Weights of a small self-supervised image encoder.
Data: trained on rendered scenes of coloured solids on a plain floor, 97500 training examples.
Rows from block 9, named by matrix and row number. Rows with one number belong to one neuron. Each number is 128 + 32 x the weight over its row's rms, rounded and kept within 0 to 255. All counts start at 0. Numbers have three digits each. After the name is the row's rms in percent of the matrix's.
# fc1: MLP up (model.blocks.9.mlp.fc1.weight, 512x128), inputs 0-127
# fc2: MLP down (model.blocks.9.mlp.fc2.weight, 128x512, transposed), outputs 0-127
fc1.53 101:139126087124067129087129128062084131158161113099119150164156114175087111120087162126156104095114165110121138131167108161098080152119092147147086115053178166120128194132066151127130148152106153116090143153123090141152112158107179085144210175119100106093066120107108111136103131103106123162192129086112120140116155159150149100136163152160102116051096152188128156075108112160151160206160
fc1.54 086:121141113128116033153159096109115140111194124094115182119170114104143167089097110070084085162113121126126116114097136089103138105120128122008114131088112111075114172105158115146152056145140060105130130103158105147144082083164133131153112133135061142131107106152139052135119138114141109117157159126161127111140141160125122100150171168076191117122124151180113128110139194146201143092109
fc1.55 097:111160149129139119137116136117112143142122099105088114156175062128075172154172080123151164151196146162148082118116118172202103133121079104068074161130105121135125186149162151158107169130167134146121098110139192138110119075183167148099149163100127133175090170144197143134113101131110110079124116087118096090146121153111113153039117168093157088133067131153074093127118123130126132209118
fc1.56 130:138153095110118150129125126124144149143123140150103104149114158124121123080133174143094134136192106079170142093131121125124064072105084113158179086147103114138179088202111076070077168125171165109186123168155134097174107176178175117075191102127105115066124146143104129169114056120172066188137087179094064151132131142113124152137095121140105136106175127129155114113151135165153149100131
fc1.57 097:131126125175147128109094126083128141144121080182112109120100135136128067111132166130083128132095150093131115142135053130130143027131141084110128135095120116079165109158113116124235141192106118118171129069176069101111137098169178133135165133131144089166149122176128124125120118133123043141140154159102134119128064085178168147147072074149129141082160087150177104089157139146134117131168
fc1.58 090:086121130105099154166118111136116108106098082138098111117104136144135103119156140146094100129179106097143158172196155159170156150069106135133052110159131134138158124146137159147134149079171123159148082169117164104086158162147086129116162114091077224142143123114186150159110156116086157066184145110040100153162122125165106097126094180136100126095078215121181153131167128145105118117115
fc1.59 120:136065133143101135120068098163114199154133092123075124087150131099113117131105126128118194100180126189095164137145090192162102123131106162178116151094084138167158062126082130157128073162189122190131151113094114105141106140108116088136082107131120119109109148086130103166124175169158145049148090123221106137133158124119083146163099133196104104081101117121097122129134131162099119162149
fc1.60 115:067086076159139149104074165147107156151154095120099110102136121140157108136079127146188169149140116176188144149165104124177094148072146190115096194180124133142133098073101122103102208114169121128134130102107064112141074183151127064152094108115094151119158110147075131150112117118131133113122065116171073156140127133124182108170176130128187149125113124142133062148120125147109063132130
fc1.61 111:149127120125162148186115185152150114063031186133159145125080124123108150152105121104096030149162111110186063146122156088147105118103168146147121135145138137173117148153092102143154118142148141118139159078107167151119129125147103154156133101096146114113091110134084178163177110155179101203125102141150145101153130114113195050112146074113150102173097123134148162167177130126135101183157
fc1.63 103:120140090164144163063118079120129106058121135150108106121145145126126135084148143130196168104193059114102111155122142142125148158130110136071206122089090157099117142114142131097079099164080089197074129144126104182148080116116165139139122116172125100145162158119125080146073078163171100123082167165108135144060114106155114087129161144140131167151079110137090139201173128136141170088123
fc1.65 097:122086136081161132125235130120110077146136108175111161138090128125168099139126092129090160127184115051167126152160150116049167142198014105138123120118144150144141148122142057136100150094135123148127144187147104073154137095132108101122102164145102142076144146095163091165133099145152155166090123129178138162183143131115146115086109070150140168108143116125125120120122109179086120121094
fc1.66 074:159139089165188161091120129166158094133145075078162123143124120099123156111093175123115073120158065126167140082069110113096153105138131123098091151128065103212104096138190160187128162130094144045175093113119167123192164100052134081149119115110108119117162149156147110091127132132117118141122123104174146073125129155164099080142062127144133128118114095148103099113168186148147106153133
fc1.68 080:150119127104137107069054151148176094113108102106085077085154092158107163094135076119103130103110158133074107070123100150128116102115126122082096087180119105048100119093075165115118115114116162123079106152146110190042120155121149145106107104136155174170142182125161105114082128164126109149136154111189123139109096132117125088188153185148171137083116135165150123172135201117115163174128
fc1.69 101:145171224120117117127089136167152157147067072080137103045150142144124127140121121112130147116174158141166155107117114161161135178119193100106105103088130128193099093143098127149133141141135120154160165110135171131144155137108154163121054110069091116154131143182142151100096200221125112131110148102102138104147190128140116099105096055156105109111129149096116085114104169110192108154119
fc1.70 097:096114114125165161125116131120134118107071100108083080184106124143103168138078080132073138125097096103209148106091136139166100151128047163076137139100128157167136113200110166145075128082064132133104141189083136135129147127165148158182167143145144129168095123145159097167089137153132084151102150137168204127125120169150180112119097152150132102104114162120091123148134069101134039125139
fc1.71 083:148147103078151090123072183150161130132059099132108086091139145133137162092125154114132162079087153076156103130173102148171096120075068093065165140163141138119125117100141104129144123139074100126123139111202189171106225092115086157135121144180195101158113140125098103110103130085115059120128110153089095157124128143136077106159165133100126154072082153081122115096101146167112135137125
fc1.72 096:120136133138086113149171138140141074120171060200118134184092147127124140083140188168127163098163097082110172123163170149098146117062113100158120049149095098097126092159163102150103126121104101104182056087165100082096117162095159188138137080177131158141132097116131095110076096137157101132146141083124120146123134181181080112115138059082101126143090149142180121145148126137151131098112
fc1.73 091:137118154109130132130108070125153059148058077145137165124100169064132198161137150172118156186117197139155179065114142111132114171052167171140120151121165081156102087078141124108134148163051120174141139099124135205097122140132114150145077119135079123181153151134116129130154160124115089071148106120132133087113093163146143109137126141173102090101106124136130135105083063114099119150090
fc1.74 099:101095151124173122114175140098209084150133191142138180087127116122108089132114111138123147142216109122069066164145101143115142088154140109163112165123185132142129060113100081153140178145172134154158109123140169129092110166138122105122083086076119076127176135120123140105145067104156181126121124099125126101138057133133077135113153121145132174162136158197135149135101157040159169128097
fc1.75 094:139161100092114065131123165185158137134116107099178120103120115164152115121146094124120171157144181129136106144147130129121087199188154071118134044061200158159144169114119145160096147160109159063090126149097131164150055104129103110163139114134111114190119151053195133116100194170149069140158129111136120135160166147145129129110151135168112136096144127172060116128128107116113153161158
fc1.76 106:111079083183110185139129101139116083132099154099062170099157166093118162081146138148122154145137157112115111135117119164159173076069103118090152110158141106202138081074069202171123181133130096107140153108151127164146154069198149125131132084152110124133146056165138113143096154113081117170163180104132169114146158151130121154109056149139123149156149089123135123090121156094145070144154
fc1.77 113:086178145157152139144090133101098118177180091140123119125126122131131152147068134138156162132220101119062124130142097148150128123129125123157115156100153122096200046132138116152112087129072073175139153112146081141109165162099045090119158080145142198093123132112145132105067108140140092139111120042085109119173117128127154226144160162129152100101101147167124098128143133125127088137143
fc1.78 091:141142135081100100137128106167145055084193181062093192093158164155158119204137173101139125108162119109104167134147194095172138120093097162139106134130110150126124094148084093096132107111090177133100091090147112119181183112110118131162118146111122121075119081163124119165156166130131140166107106172133165117103161136142146127166189107072128139159073091132172144079065150091088129151081
fc1.79 095:114077162121112133132150115125144150119156078128138113087136119151118135093103165107112167125164152115112153121069081139079169075145190114101095088146127065192116183081117159202146096143181127166163169105107108114135120091146199128139104126167081108134123141197103091129117081121138168141119129114144217136142042140166143088085130141095123168103168130089123150140104125106132118207150
fc1.80 104:188075113132155132128115149122099072133111123133092123139125079114167115177091112114037162144136115128093189163191050119102089137133094108153152132149167066136139165158134141163136151129075135110076132151045123107069113160135134161106116107101129070081112138178119112103133160160156146136057119134102118101083066130055150129105127150116139124108115110166165069132120137108096182088117
fc2.53 111:094122182181106164119119110222126067105099097145130077091120128103051120118121125108150119081137167164152117107157094107101108124093184169145170119121139067158181139125099145194117120151159154109126134156129192122067069097134137115178078109125155125198138118158094099155133091154134146137175106189129149062158134092105169086128145118147153133181126137164136108131150107173146120077094
fc2.54 084:186154129151131218166133137136154160148147132173125106165100113132137123182150176219168184096155123144131128142121140143145153118122133150233125118151148133163135100183126137098119195132111202117152118235141108106096165160077092130115125118122145123152176163116096196162131118133114172148085132129088090141128128122099115179096087090139104150145107162117121150161132100155091160164132
fc2.55 090:158116130149120082123167144134130135077160138132126139076080183163169100160126183115091122108090145128133220166117123101046145120149137186146184118133152126154147074144070070123170122109111103078073169176131081126157139130089109121113094109151133073068198078131067134111113147148129131199137127184125122144138167146125105102141177110153153176107128161102133163127084090152126123113143
fc2.56 111:155093186095103145157160131105143141130208141043131123153094127146171143127118148122132069083109073136088128116131141109104142172142089189130086162140161124137100104056129171185109097111093110145095103090095104159098108126106138149198062125153151149148160142118140142099139189139118126121124146090149199178100120161113128102108149122123088108116102104096101092159048115058109103134192
fc2.57 092:126142185116116004159128138084149096089076143153096126129123106140139096112084104067116097157129153125147166125090122195167104177163184104119173123129164088140105116149078123169159129168111112130136117137137133102160148131095135110164080072136067139157138092123119187156067076085158137073108160128135056119146117119136091137149119155129163150136133123149111200078145069134121106152159
fc2.58 081:147150141115155087148135146116123164116136133139151141164158145132126151167102139118181166160042140179120128149072141131133118130199142096120207167087111118130135112115111125087130124142130143134113189106084130148156125112139131112159134127158165076129127162165108094118184066162161120171099093162236157122095145141115153168124187152061188165198107082185093113134098161101160112132161
fc2.59 114:112125097095136098202141161101091113122080089118104078119146146160082158113104111171142057115101131100139140124111127029067140129159078107061128130135095152129092118125157116126127107094068069083080111147152088115091124150111122147100130159159187119085115112156106134136164088104086154156120172071048123174116072087091115105133126099104193165119146169125123107140172131092144117107103
fc2.60 100:163192123151090083115171084085169141167152163141133128143156172164147130117130127135119102140130161119099108103176131179123147112111110114131132089034112165173116106161126151099121071175146081078125122155143151136105125063070159082130157162110108103063112134080167126163200182098172165070126117120109216101109116086113076124105109125103075120102129178144142123124117129123143180094127
fc2.61 115:129123159183151165181112190220194120152133115185138168121165131143140132136182139174167098120111093109155145148093085167091145106144115158125069114150161134207132156059107149150106150111178130151143113116054141078135109151164119119137143147143135101154082101065153128062172140146160134134173097152120082131154105149063150179081133149110141184109090148138127127092147140136152139113164
fc2.63 111:082057139063152148106119103115146145149168107141142067131169069132168131144172147139146136093154126176127114108145083105132092155128146099072089071165160137098135094149107133088114115138108156158119140174120112122197096186143145093109163130153121130037090177123124118072099175096060143188144110170109138133118155145098152104138131184162099161128127131061079061186139130121110140110124
fc2.65 093:126168137196092123109059068146119154085111155093163081068147100142155148175107121112179101107068114198148103172081064137157099112085180141178102105119131078127093137115102178104165142151143187142119124100087124120090122172157151163097164090097146113116164111179072149100128107106105046089140094142110162096078116095136102148153125152159113107092157149111116126107132156145175143150130
fc2.66 083:129127116120059118116079086056100129100126117095139146123083052137148115172147137131115154139134163184147114152146171135183162123193180135118119094111151117108119188118105096112038104134159159204126128165130114094098132124121133129118117124102132113162152110133187174160093172129122117135155122218137108112109118076110122195123166123095126138128178159123123227148096077125107106174144
fc2.68 091:096202099114142128108156068138143166089186142072125152106184106112162139203153115200163155163136100143145109159119158116173136140148163134142147141139128140159151092189127141146093145157113117103153129143110118172189126140154117095130133123090112108111137141177109151127129111088123125203119144103076117132066176165151097076090103103109105076116132173053070145102103057166107074091130
fc2.69 117:101097116080200145124129144154137125113131126156170113145122070121134111106173141161162095137087128100123140101176143188139177107129147161176161140106103104082099096116132144144117122124124113099093091140171127155160124140182078135174182173164112041138118097112135131090110154094103140184150129167093190144129155153092154135158141124189196171093147087092134176192130082068078147186145
fc2.70 100:124138194134112130187115121145114075193152168181124141069091147079133157108067109107150118183143172106081121159151146123126141117103152124209117144116122104147137117120123067155154100171091110153104085110130108183114171100067068072061134092105091171109170123134093117148138131128155125129148150127058093153160147151124104089078178153131093161158136165183119144117189112178116146125141
fc2.71 093:053124132144095131098109090140163093117091090146159165177189094112092157085103126095111143143160133134124188165102165133101187153121121160161143092123157197080132159126127073161124118151118131096191156140078124087153057111171148156155120136166045139169060116159106133102153119086143172157113173079190111147124146152145159097162137170067113103152148156159121145121102100108146126106149
fc2.72 090:100128104101130054165157105083079136129071107051135092088112120131097138149106066107144081095082137148145126082111116102144110115162123156068161174154139194140149128076072162127151139126155132159104151127073092121162099142114097045149092132059148123100112129108113143151146106097094127141127118090134107148093068105040128184162100141187174115116112096128096131146123125084111117074119
fc2.73 102:074132118131107117150153142104094161132175160104138124144086087113144115060060122112106115099129123108192120148183104141175102151095132134081117165171103174154087149201108076112148102084086103105099133168165159122128127165127203128218127153102174127058078151133130143160134113108116139097103140093111098184189109053102119120156145152117173130129137165133108125114080156100183125117147
fc2.74 096:149113120119153142151106133169082173141134093121132092137069103140166170133154127180076109092078185173156193121127187146132104158196044127118109145090068124092098163145144189099117114145071115113145135136073057100157109111133056104101185117122084161096094124119140144114126139131153074141167162153108147178158202188136155120120106110118140142143111137119129152138142121194134129103119
fc2.75 101:153146118172169171109196098098149097129156151179148137084156117108082106075128147139111061119137135144143112102140111176108176166017114201186120109106093132158123105094185144141115167077148138134103102146159131170088143092151127132086103159160119107121136126158120128115157092160082134124130094159118161122061146156113170192140088216126088105142153095119170093099114123169115116097117
fc2.76 109:174150138150079117133107172106125162150089166114179073138085108089164070146157081125106097064159106160111102131131121149122097137137125172124096118131188158079074137126158124104158092125117185118169116104116124186164125119193157163095145182177091107099090197108102118114180153082150128130098152160098168132055107142104123080115127093081132120109156060096114114097060147147104129107160
fc2.77 114:128144125160084123129133141154115197104114201108130117157131123163134181108204124121114108179129145125134112074069116131059119130131118158171152072147163134147069160049106135128134098114153134155152137146139172146117110110099227183109087178118096064157121113135106151149167128102078190120122089159174111131128089143100171116173063109163112132114170108125131117132088170134165082156127
fc2.78 097:126132118165146119165140134136183204133082091156133103133139117100065163044135143178105147154089159163134196167130087175080135148124122139139137090131151169132142169112169125187136149145200144133158164185098151103085111148169092100114151085111139168172143168084107164097093106142117155125176143098105077169136077154154120146105113134170133117111221155160113134117186131173145112114133
fc2.79 104:177109137142151091127161125086128105145076145090180166168180111109114154144180146076171025075141097103085131130118180178146072134105085127146138162143120152088176115149134110136132161129103100095103111135186182162088113124127074127125220122124111120113114119087140121065140167131106068137197109120142103066074165140158108135117092116166155092157113098158133107123125142173128131142110
fc2.80 101:088158151139119153144149152148082111124168114139108115115066109132097165136106102098134087158144188105111101145075201158189170131164113135092062158181089115127159076099107139118153156192118072126156158159150084109143181125095078098111163096146134141128144190117101143159166189123102100152085140134095183143212138100150143186153075121140125121184104134143145169137151144136173125174142